config.toml
dataset = "rendered scenes of coloured solids on a plain floor"
train_examples = 97500
optimizer = "adamw"
beta1 = 0.8
epochs = 50.8
lr_schedule = "cosine"
warmup_steps = 2580
Rows from block 8, named by matrix and row number. Rows with one number belong to one channel. Each number is 128 + 32 x the weight over its row's rms, rounded and kept within 0 to 255. All counts start at 0. After the name is the row's rms in percent of the matrix's.
# convs0: expand pointwise conv (model.blocks.8.convs.0.weight, 288x96x1x1), inputs 0-95
# convs1: depthwise 5x5 conv (model.blocks.8.convs.1.weight, 288x1x5x5), a 5x5 kernel
# convs2: project pointwise conv (model.blocks.8.convs.2.weight, 96x288x1x1, transposed), outputs 0-95
convs0.108 100 [108 126  93 132 102 144 163 146 118  79 148 159  96  99 125  87 138  97 133 118 117 128 110 148 123 115 131 162 125 110 183 119 220 118 197 101 157 114 141 128 123 105 111 127  84 140 138 122 130 138 126 130 144 100  95 103 114 159 128 125 135 120 113  22  95 130 151 176 118 142  92 151  80 141 137 161 157 116 100 109 137 110 124 183  93 111 110 141 126 155 135 115 227 107  81   5]
convs1.108 094 [153 168 199 113 105 153 127 137 121 136 142 133 136 106 100 108 135 114  50  74 102  95 117  74 100]
convs2.108 087 [134 149  84 135  95 178 125 184 170 167 120 118 187 113 108 182 116 118 141 114 132 115 171 127 122 124 139 102 118  97 124 169 174 114 131 109 114 116 121 124 158  94 154 109  82 114 173 107  99 126 125  84 108 111 130 105 146 107 109 114 217 114 120  76  79  98 152 165 141  68 151 123 120 103 132 112 233  89 104 144  97  99 110 127 104 125 128  45 150 123 160  76 120 136  55  85]
convs0.109 064 [178 119 112 131 141  12 119 192 111 109 147 109 191 134 176 149 127 109 134 151 100 137 104 225 129 117 149 149  98 107 147 107  99 102 195 145  84 142 116 102 112 164 142 139  53 113 136 142 125 110 107 135 187 102  87 112 145 156 185 138 117 122 138 109 145 136 151 124 105 136  88  86 149 106 165  87  85 104 155 135 115 155  81 117 147 104  92 102 138 146  98 135 166  86  82 156]
convs1.109 069 [109 131  98  83  70 127 120 196 180 121 112  88 176 130 102 139 147  96  83 133 136 152 175 117 117]
convs2.109 074 [177  93 112 140 114  74  78  94 131 144 144 117 143 123 109 155 137 171 136 137 127 119 125  91 150 120  97 113  90  43 116 120 104 129 139 186 101 134 112 118 160 144 111 120 160 165 129 120 170 129 136 109 114 143 108 163  87 206 212 104 131 130 111 185 113 117 123 128 104 132 104  75 111 101 181  68 129  85  97  66 130 130 138 125 138 103 171 102  55 112  71 147  76 133  62 153]
convs0.110 101 [100 175 144 112 129  88 108 105  97 155 144 176 171 164 181  90  83 106 148 115 141 152 109 114 112 158 137 140 123 108 184 112 187 118  97 177 144 139 106 208 119 113 136 134 104 154 133 170 130 126 145 151 151 134  99 133 102 136  94 210 167 148 118 121 110 147 150  86 123 148 172 137  92 139 197 144 166 153 142 106 166 149 155 131  83 112 162 112  88 131  19  91 134  64 138 106]
convs1.110 163 [131 129 124 125 133 118 122 137 123 125 117 135 255 144 123 123 126 131 127 128 119 122 114 126 119]
convs2.110 098 [132  92 114 164 105 148 140 143 168 139 151 109 145 141  86 103 122 139  94 157 102 100 139 165  84  80  79 133  86 108  74 112  57 161 127 183 122 121 140 130 209 109 107 126 189 192  93  80 166 148  72 111 130 100 138 100  76 163 129  56 139  99  84 128 142 113  99 130  98 132  92  87 166 152 153 113  76 100 112  66 119 102 143 145 153 136 102 124  80 144  99 139 122 121  79 136]
convs0.111 102 [118 142 114 139  93 155 121 110 143 173 114 186 131  95 113 137 139 161 129 168  27 117 148 187 142  92 117 156  91  70 127 114 154 168 112 139 183 136 164 103 117 121 118 116  94 160 143 117 133 101 118 138 147 147 102 138 114 123 215 136 147 128  96 139 106 123 150 157 137 114 118  96  57 126 180 157 171 149 111  86 104 107 149 184 114 116 122 116 143 115 115 114 229  54 173  87]
convs1.111 096 [ 91 104  78 108  96 104 120  83 108 110  66  98 108  90  73 114 130 106 126 121  98 104  79  97  94]
convs2.111 105 [159 121 136  67 105 118 126 139 116 157  66 148 172 162 134 125 151 156  89 164  96 204 124 103  98 147 149 132 150 138 109  77 133 166 117 166 126 176  91  97 142 146 130  79 151 145 106 166 129  90  95 157  92 150  99 149 114 150 168 112 150 182 146 103 185 209  96 158 207 145 100 159  97 126 156 171 110 148  84  95 152 180 119 108 165 151  99 125 132 107  93 191 152 155 130 141]
convs0.112 105 [121  73 175 136 136 141 131 111  80 105 104 112 164 130  97 128 128 159 149 192 132 120 206 102 138 155 104 162 122 116 127 151  86 159 122 129  51 140 125 141 101 138 117 106 170 129 140 169 126 125 141 141 112 170  68  57 149  91 145  84 166 126 145 126 129 145 106  85  97  95 160  97 214 113 166 114 135 182 158 160  92 130 154 146 137 179  85  65 116 154 118 137 112 106  45 125]
convs1.112 093 [ 90 111 107 133 110 119 146 149  95 108 142 134 178  50 170 129 145 212 110 154 136 153 105 115 105]
convs2.112 087 [162  58  86 127 153 111  20 122 113 111  99 147 138 170  83 175  92  70 151 189 138 130  74 168  82 106 100 103 103 149 115 115 111 126 165 179 216 134 129 171 114 154 160 120 158 121 133 105 126 129 139 103 123  95 122 193 140 115 125 167 137 136 129 111  97 138 140 117 144 141 185 123 136 139 135  82 142 155 131 115 112 136 123 115 131 114  96 150 139 110  95 164  71  51 164 160]
convs0.113 100 [109 139 138 128 119  94 137 102  95 104 153 149 137 117 209  63 122  76 132 133 146 134 123 195 186 153 135 149 101 134 135 128 168 148 154 106  79 119 156 152  69 120 142 191  54 136 155 155 114 134 121  95 174 135  91 159 124 122 162 214 156 133 130 145  70 112 183 114 117 101 174 104  99 110 193  89 136 124 158 183 126 118  77 120 133 106 143 115 141 146 120 105 171  87 146  83]
convs1.113 116 [133 120  26  50 122 113 108  69  82 119 118 131 126 120 126 146 129 132 144 143 150 129 112 140 157]
convs2.113 113 [167 122 106 155 116 118 132  74 153 125 171 141 117 109 178 137  69 132 143 101 133  85 116 105 114 106 148 139 164 146  87 182 139 128  74 110 183  88 113 119 129 159 128 210 149 143 166 115 118 160  89 152 127 139 121 153 128 102 118 120 144  94 105  95 100  66 190  59  81 124 167 185 140 123 105 101 170  60 106 114  95  59 130 140 117 129 128  89 144 133 179  72 118  76 156 114]